Rows from block 3 of the encoder of a small spectrogram VQ-VAE, named by matrix and row number. Rows with one number belong to one channel. Each number is 500 + 40 x the weight over its row's rms, rounded and kept within 0 to 999. All counts start at 0. Numbers have three digits each.
After each channel's rows are labels from the 100 clips, of 14976, where the channel reaches its highest value: "responds to" is what is common among them. Only what is clearly more common there than usual is listed. The data: short made-up English sentences, spoken by a formant synthesiser in many voices. In brackets: how many of the 100, against the usual share in percent.
# convs0: first 3x3 conv, stride 2 (encoder.blocks.3.convs.0.weight, 240x160x3x3, each kernel summed), inputs 80-159
# convs1: second 3x3 conv (encoder.blocks.3.convs.1.weight, 240x240x3x3, transposed, each kernel summed), outputs 80-159

convs0.144:475461548424539447501426504484476469465461497475444504488520508474497472512483441520481486480542501448514413511542529546471538560494450529453496620479579479528510476471504497506425489517497507507555531418447473511484501520515515471526541477
convs1.144:507485494574540511534573569502546494538455530492524479608508523473527521468520538572558470491556518485531491478463581535455535532604454547503530573532498458476544508486488501454533490507493543515467441496544507542549497489485494545452499507
responds to: thin (high-pass) (29 vs 11.9)

convs0.128:497608501568521487530541462501464484548495562513556458435528474516443492489423467514508524436493512440527518484498538486493517469478479536598408495527455481462525485418501556458520457501430460515516478487489471449519493526514547562523475426
convs1.128:449490560538547518474488516529418499565493495609537492480482440476484567452477518488457453476469472466522486545421521520543459460451549432488473542487456498574489512537442531507509500543455438456523545477519518478465555462514471448557459456
responds to: /s/ (84 vs 52.5); voice: child-like voice (64 vs 24.6); clipping (50 vs 8.2)

convs0.177:501446454467523528452515527497455425472472494499434576466465559548518490532494504530529457500517495523578517450506622514503503566534553440530562463519468495466522517432570501556476506514548488529479442468484481482465503554487526488550417464
convs1.177:477535489561502481496558489551409511468473462497468502522468511514539502541545538539466476479519493488524512537434455482492488534499467512505562528572500506468541537526622510535523516530513500542480475544507512575529512467543479650520528492
responds to: quiet level (86 vs 29.1); thin (high-pass) (35 vs 11.9)

convs0.66:498501555511499458509480496550499520511496490485499519516450401491461590488508505504504473543533564511504552505496488438425503425547520480510555529535473493514540452470549550574496552505489562436502498440527436522553538508467508514440523473
convs1.66:502476551509540481553543506485449510480547485549471552470526459529484496500438497491494572522516569521530457507501501503463461490529468460512483523503452534466568476455484490520458484498519471512470527535492423570475484399570457403526454453
responds to: clipping (32 vs 8.2)

convs0.131:564531572556486563506515560479486494559502505493513473549465416524478625436513524561490446494508473465505564527537507484443536459496555488522528475486484491463477492483449443581513439552475517495474477499570498542483540465566477565476500527
convs1.131:474470483500515447474489444486513538532476492503494535470530503506516484497516499493481494573447461469459505523499496460476469404459502465426467461527468444527411561522571523444458478493519515513482494442484497445502476549458518472535518521
responds to: voice: child-like voice (82 vs 24.6)

convs0.142:475498507460452556472477509449515438478453528472453507491480508452553504584430481476552475478565474531546503473461563492489545491535525575494507562476442461504490490450499494547422574524503488527550563524495467498441516474445545507558486533
convs1.142:519485493516534522498541487460507514583471501546500495532503563491484504507519466535487484451523478389502513491508458545496523501631472482519582492514495447523520476452430474572549555458475530453498520467467452444462481497483527498497470510
responds to: thin (high-pass) (39 vs 11.9)

convs0.68:493514573463550534517474478515511432473478543523503459480497546532546540511480503517412602570587539542570542469471476524588559483468551477483590522528493576492535476521549538506555515524494462466530490541478505524518534464530461475551512425
convs1.68:487490516485462506490484490522544496459541479545490481507490427509491505498492482514458494546462513485519440449548464520433514446520460532512485549511470467466441467490575521524483507509513432462511520429470505492511487493520557486563432494
responds to: muffled (low-pass) (65 vs 11.9)

convs0.9:550458541450454555484533467415528443501531535427491521482508509471444540517498491509537496495520502545572510491557588469457470426521510548468482536508518471502546495464516500479468472474508564592524554571560519543462475500399509500522466508
convs1.9:500510462479510486439587450490449547479512523530467497500595509430449493543474499477507497495471493463486438493550428488482527491562478560553563517525539464496424539463507524512443477500514531502514490465468457519509512433539477388593525488
responds to: mains hum (26 vs 10.2)

convs0.29:549510563511447437552508486435443457510510535494459469477522460531487499456414493492418549423488456448431528476508533527502507547499445495584486511497478509482478442550543490469505452493369488446507464478465503495493506479531560524534522449
convs1.29:517529555589525566502451403557497495540488483466507487493451469499530454509463517438548500475524499535555469406464498590485401612478472479511515594494547497493505426546483526512425454564438452465462474498574506516462546507515533453495588541
responds to: voice: high voice (57 vs 25.9)

convs0.152:507477550427497449468465475491478520482459573479429508463486434507486556465531476457449508478571528506517545543520566515440471461505506518497576514507479390467416479505554435471531452493491553476468504433520598502452513485495504567457554544
convs1.152:438504501510551505532451410480504547547551537452521493484532511481472509490456497487476515513462473507514472497473501614515462648485444508533505461511547500536430434535484500499497475363546465519480477499406499478490483535509506473594507502
responds to: voice: high voice (77 vs 25.9)

convs0.55:558515518490509462528499505455516470554485599538452511507483372570450577478568523546494459474493462561519509502519504441509470466458549494492564479488480427463487457500409482535562514504477505520483519471567491525448516459549513500518513513
convs1.55:476499514511576488481475439470516556529549506468493493487498484500470493523507500496439499622516499486510504434493515490495479575447503505464476477467518484498448470524554500442494513460535483487465445429426507448489524535446529492529481506
responds to: voice: high voice (68 vs 25.9)

convs0.185:474475500482514450447503458437500511508469454477448495531559516510468547513458487513486620499577526449536474476506508538450447436501491604513588559550528454522469468597491445525517586526497442477536510464486485449530532430487544529430554517
convs1.185:494516454550479491510437506538446489523560503547512531472523507505470505474500422449492484470487635507452455555505496535493500569520424486569490542430438545506521503470497528471520477510511441495453475470539553520519541485481540463464570481
responds to: /s/ (83 vs 52.5); clipping (37 vs 8.2)

convs0.80:450591522526539426470435472490438435525451500522528487413589531468537521539532512490485456496586498448522531507491579525379489534501482534519488542513493465524566497509479530480517482450475608460517570512512462500558510537395483467550565471
convs1.80:502465482524488518479502486549493478508395487567527498550483518426515549482500490622530491521473494483486454521539521530499533400542527567534511513497435465500473416494501458540513548513541529484516550506472473513542499539528531426549478519
responds to: voice: high voice (55 vs 25.9); mains hum (27 vs 10.2)

convs0.45:488455491459518459562533510436507486482532509513476511432484411510431522482482512498426512488542488486527480539519520511465487487504447446475451529514480471518507509508431482462512411522467519623566590587577474517469484554507469485537483435
convs1.45:488505462514536528476490522522452542523507485486497457449535530477546448559538549488474495497477459474421513474548426479461453461499529512512511485482469489475363544492504535491444493495511492530501523586517489481512499491479544524529540492
responds to: thin (high-pass) (61 vs 11.9); voice: child-like voice (50 vs 24.6)

convs0.191:518526493438456541421458504456486443508462511509451487461513455448539587461490435533491431492579452523468554492423592431443606453494514538534518555504494545477535479416447477518542464571493545506484490426565493470484547439570509507487528508
convs1.191:502560522497493459527488471453487604468562503484446495487464487523446507513415481553478467557532465448556469473567542572471509548530497481526511508474474472462397515511554488531519520514528502502506472412467515511472507527491500438558516557
responds to: thin (high-pass) (52 vs 11.9)

convs0.115:478605533536540465495539527476531520561523545622513477457452438536503586451541510588526460522529497512546561482443453505447489448546506482542558535522470466523499499493514468558476540531500484485425516489581491477494491444491453542505505467
convs1.115:512454468464538446476526535494450497551483511567513498499513437567516550510472523543470562560489526436499531482477488430459474498505560453522458453517490495463416486451412488478500515451617533526489511442478412484445514512452466419461394505
responds to: clipping (41 vs 8.2)

convs0.72:565550645512500535449386525549470472513519511520576485514552505503406498517508472518469565482516566459493477526525491456537521438463494497539562561511551541450527504513521487469524489533484555473484481534497474454600509510463453538421499545
convs1.72:479558519464526482506485525492478410404532508494546490498542546504479509486462527545477513488453574480571434531482549494486526522480517539403436495427373528624523421483509536485494527501513428500546547475458547451469470529470525447554452423
responds to: voice: child-like voice (63 vs 24.6)

convs0.23:515575555515484537471442473468497501496493508493536521390484470517423481553438517583557535510479525490548519511488489533490497495504457463593503542539457507403538478539481467491582525536478453488516439560537475461569410482453561493504460533
convs1.23:486466436496525463448457521531451447476482482591523518493540517446450512465494560528470535472491504490534485561475488511523477441475522430485464508503409558515522466453503577493534507508496465514588571495474521489459571563488455442555441493
responds to: clipping (34 vs 8.2)

convs0.189:555572578587524481493487496504503543556525498575566469465536492510500560504531501484485494513521545500567549436502465527561539466535565510553565467476504554528467522493514470554554502544521468455464546491494506465607496507579455540499561514
convs1.189:499460545534488472516459582557485508477551483494533503533531509557520548440519530546473535503447479464446535543520575488542534502536588398535435474490425560485471491495459449493525533538489536489481544456513481498497509474477479498522500471
responds to: /s/ (90 vs 52.5); clipping (63 vs 8.2)

convs0.130:527506569472551544477495471544468506502498500416471492512507466463474492517489503484401525484536530470526521499480491489549518489475467513425507510453475516539524490587494481552487493461491459547506512538475457495433524477522505438477490460
convs1.130:549585486454508494499523526498527505481536557525470553508546529437482492497543543450550507469515567549506518520452493424510535439470520484469440499544546469438540545499459498472445457524407557526466476524495511505523493504465542508502575487
responds to: thin (high-pass) (29 vs 11.9)

convs0.59:515561571532507525519487518529534464491418540551514432484514569518580547519524523569468479583599495593567531472498529518543550518483548501549518537529466554532552509507571548499509530465515445510552507485516485486542587440559529495536574472
convs1.59:454461502497471486518465501533558493444554544483455455498480519554498477481478509512475523593487504468504501433582484481476526501529504454526521525482464470473437485513554493513509515496509454468473480446516499484533474505510503493511464509
responds to: muffled (low-pass) (50 vs 11.9); mains hum (27 vs 10.2)

convs0.208:490516489516464460460458483478604519496540514595510512557540517456503549511530564531533446564535492493525520531548442495545526519533518487527463489574555480532532523473525509504556575520552471553518472414549506535495512524554540536558541580
convs1.208:567481473519500431529454485517525543523485578483533552554541665522506469498509478522503532496553520501534527550538570465536564516497508422527472518548491532477501503532492555506531527498430477585564557450467504547585554532509505466493483525
responds to: clipping (46 vs 8.2)

convs0.140:497461519446527420478537491534476476490516469459465485494486519458513462493516489520480391451586541484545512562465527513477557546496479611495479507440532476487494450507472458513494452484540474448573530464512425480467479478529477528494423489
convs1.140:518467444531415503575494497500525551529495564444527497442514459502539540450516508506529512505516568552526524519433534489564452393514443471484500554530496490453501503579463440433506498485439528527496473544452548536569393458486502547421532496
responds to: clipping (32 vs 8.2)

convs0.14:549547576479516516503490499429505492424483514517503432542525502469454581489561516499505569552538495563586508527551499429531457415531466482517573568557475504496567522533468491504535539512539519529484534492518562536480489510570513454483481479
convs1.14:446515485555526458554517488537520556471560492506504545523468551538494461488507478521471533479520488470511551484491545531437551532513473434516507613478484503514549497532509494600517502529453476533529526490502489456541534430549551511585446470
responds to: quiet level (72 vs 29.1)

convs0.30:495518477468583435512511481422519485481444498510482528476433550458466504456530513496545503534507457529491508519524496420498493527564481558440505487512502445468526535503433477503538503451556579553541600468529437521524481529426438444419620502
convs1.30:511428507491514490457440521477499529499523520492523498465557472461473512520529425469483491470495560504437473488543455428487496555381482536545452461471476469498479440442524562408494483494532416527511498504486484464544518465521540464488418454
responds to: muffled (low-pass) (51 vs 11.9)

convs0.79:448483566422484561457442485441461450525488485487459479556475413473449507541425488473430553482550560511565476552479488437526534409438432438463476507488510522523511523490482522515502522537538468497435523536469505532416465525490473499471551497
convs1.79:549580522550477516462497484512506524516494487500513468584496530477502473565606520535480470470556522480580525506479531477488573521640501550521475517524466518450546488481505507556466517513421565506509553436483523583478500458500474560508480498
responds to: thin (high-pass) (35 vs 11.9)

convs0.158:484541558513452490467518449500503508520542468529498548416507477476438482475497485557519536543541503507526493546490491505508470530499459475594520472566484508449534493542490516497508506511490434542453450548529502472523389500477534518439483460
convs1.158:437448473519525392510437489484469483562487566530510514481552622438456450482494480490501515484540550479486524541486522452467557447530473429518510527518514468487522479465484553445480560545468466546574494524452517482524485468478505473494447468
responds to: clipping (57 vs 8.2)

convs0.38:521517521563492506479450533502612507530519512567519471597548504472529526536534587547528480540540471507524511521570425537543550490546547474505527506502556490513491522499531507515557562508514483545557487432556505591507572508505545514514539591
convs1.38:545485498517486438498458485548541531524477581498540546534552714550527492494534488533493498506521487488524533542518584451544566510467526452501477539535494530481497502551518565495533522510408479566537578433459503516580537521496505484494469522
responds to: clipping (51 vs 8.2)

convs0.107:512494484420539461534552449456587482429500471501484530474480498483489508456518476482406490472523490528548481478491547532453438518506515508451505564525501455518494505478517497454430489435528592565571642491500486573491443512420458453550490481
convs1.107:515456463495499448567521509482484566483555547484470483449541481443528507532543487507452510503480569461452530509575440435521511496508524491557505504514511513460396481445467498474538545451539491471488503553472454484535472451516572446508483506
responds to: mains hum (30 vs 10.2)

convs0.139:520554535473497528462438536407422442500469492567584460498503518538448490559497514494536522511461534498519504508470464487490472437489484506488520533497562511443483553514526543446519467485462544483552586507492380504521532463512441469449428553
convs1.139:499483467555485485505501446495590450483430476504475470517519551451530532484472517554514522502448446513458446444500464437512479442450527514437503482515414445559409379552488522508445516537532545505490548443461510439463462502524548524470442488
responds to: voice: child-like voice (63 vs 24.6)

convs0.226:467496516602487454494428542503467502533536433492438474454594439451428485454446497473499495439501517493515462488473513474499540533486474489537462516493495437459502484525540517468546483474482494487547542521496539449512479534446499471523483467
convs1.226:468482529496483521511474518490433472550488523522565488447502444462551497511484498495468513490461443532432417549470551509518511427506473455513521544528454438429518617533514513474455484510461445463483485501458515491504544486501479528534509412
responds to: voice: child-like voice (59 vs 24.6); clipping (30 vs 8.2)

convs0.210:489478572440479499476499522460461402494452527443513481471446575473489469496491512494476555528500560543632483498516573481506475508507517467501543592466595496484464523517504483505436467529450556559530491528515475494474534560521500491500474476
convs1.210:479473477520545489505530459494472487500454491464494463485482558502502441529577547482452476449510449492410498513438498512503496529550504495506508521554448494541452474458617542551532455483506475531519481491581528482486498520504492554526512520
responds to: voice: child-like voice (86 vs 24.6)